Rows from block 8 of a small masked spectrogram model, named by matrix and row number. Each number is 128 + 32 x the weight over its row's rms, rounded and kept within 0 to 255. All counts start at 0. Numbers have three digits each.
After each channel's rows are labels from the 100 clips, of 14848, where the channel reaches its highest value: "top examples" is what is common among them. Only what is clearly more common there than usual is listed. The data: single notes of 20 synthesised instruments.
# sq0: squeeze pointwise conv (model.blocks.8.sq.0.weight, 52x208x1x1), inputs 104-207

sq0.47:123125130148180175157107153168109105170107131134157161172187141107164129086065152097140150116145139186142147162127154087133106133157168181167158127095094117104098110145156160184092183097179179163090062121094102127162153116150119129172076162162088144146130156137130060141193046107190101161165179155148102166163152
top examples: decaying tone; thin (high-pass)

sq0.51:157159178141128156109148144145174097154109120131170142146138099108136157167092154121122119108158130124164131124114122077090108152115165147127151162123118130126150141092116133118137112120161114132112180137131123129128107166134094140105169054129114141135117141137120131137119182104118091132145126094132122067101151
top examples: decaying tone

sq0.17:118122122168127167120149130109127114102138142137156078136126157129103137112167080147152074127099155123190160128162200139132172114087078069125119113100170136163128130195194126176141170134123120126089094156131124155082090152130139168143091133046144124089071126148150099172150146119126112143152162121116127125147112
top examples: decaying tone

sq0.36:133140110116145183114137169179125114081164069110170175041154131206106126132043073095097120138151089122122124078109133172086148114183152180121096152142123074063069144180130140100126176137102114158218123100021115144119053150164092092143082140148111153130130090080157070177073076134120099174075147101171105139135126
top examples: mains hum; marimba-like

sq0.28:150143101123129119149038151171068125013027140146154110101148147122070036165201120130133131087134112182107106132207065140177094120171095065125165072123146046136132125119214104128094083116100129093138144168122133103099160111127131135077161147170114103094087093144205158162153056144095029130179102139208125114129085
top examples: mains hum; clipping; text has "clipped"

sq0.22:117192110163184151134124140082140122112148020129105096118128114141133153101131093111130083103136140105112167119087105109124118125123125121167138105048122118108121146139080166132149138128139132100133110130062099128109152131102119119134129146104123141130093115160126131140130111127069134090127121156067124108159112
top examples: decaying tone

sq0.2:177130088095133122139093103166107110178077095157113146129156104142122103160137149156152148115123122153170107154170129166133124159158138088121142001124163112129164137035124164131121103079111123084131120097069176137153128155078115146163218198128139166188121127161125125137127116174133097119104105134084121171135158
top examples: decaying tone

sq0.41:207151146171143115088099093143109128109157131127114147208159133151116113108145121204119147182132159104149114162152135109153133106086198134130112177143123147152148110157095100163172146154063117097120129109121175193145197104123081076026141086153085153112126106154178128131159154152074044175075084185159099087071129
top examples: decaying tone; mains hum; white noise

sq0.24:205114118120123076100120103137170136120165135112240114127111176117205074108031162069138165160137081188144146094023078169149089181108158152127107164129142111147183105217197101175148171156064166120159153075122093121122083096141098176088135097069135115139165095093124176123076129108106091154098095175166156153097094
top examples: mains hum; thin (high-pass)

sq0.12:120107148148111183137103162073166122176130123154138195121127162137166150156048129169151157156058097117100079119120033104157120132101108131006123168111143171119182108170055104128047136067142176128165070141169111112154100082163182114195156107135120153072129161091053123149135118062159118083156117087125100111078116
top examples: decaying tone

sq0.19:128121166155156121172059156148026133152114108111105049115102168107131160165080143101151115061119168081123144076132134140142211150124103095170117139109142131136150097106135116095095111141145100160161186157096096135120115107141148128121135083118185121146107129166159166166099104146126207100164089097144180077140113
top examples: decaying tone; marimba-like

sq0.49:112109146135147151161156100097178140121133133124084120133111144129134075091142160094134077146162120072072109089158104149106136132106073071100133136122139146134087088189159099044116166110126105147138138089178072107105122087114129139076065136163140129125133138139148084092048126102110114103108137166120144090100131
top examples: decaying tone; octave 6; vibraphone-like

sq0.40:124130130069142133141125131150103110165097090163065125013144170190087103210138111117107079155109177169141159098184121204055158117108094090148145000131173136133155149017111132070116103142134129160111175161126124083146082082120105159115059146152135176130075058133127156117082164117124162081103142144128124148106110
top examples: mains hum; thin (high-pass)

sq0.0:137146047163125167143113152097129106125111040191133159087151129117142147106125089176134079144099112127105108131113128138120127090128061100079131089073121169120174118144086176087145170118101094094156106169060099138126152125079182134151158186169130147119139174169057128153147135108062113047142141116039138094123116
top examples: octave 6; mains hum

sq0.26:108065125139150107119127118143134172188150134174110159117167175148135116120068139174164147201113168103178108093143107096123077148146105131154149133104083098098096058169146166169156098163077146135156082100158101138162118175159116064121087196162056084090113172170098115100170105165107111173198113095177151138139163
top examples: decaying tone; marimba-like

sq0.39:153147123120094083131071129166083132134107135079122082132146148088109128156085108148126104166147098144130129188163071104112117118132146167148116125132118076076129148148130176152182079126133180107134114147076121102130097154167154091162164091109087124147121120132160116099120046111147094164162126060114131091091126
top examples: octave 6; sine tone

sq0.48:134055138106125125131085149166133083108160121144124108123165119137122141108127150084148101101159177175130148195105130112082115144133086095147118157156132134053106124162146119121109198083092141145084066116150137133166081165112113162076122088141101173073100140150195139128091112081148103122149179080156121134098138
top examples: octave 6; D#; note: D6; note: D#6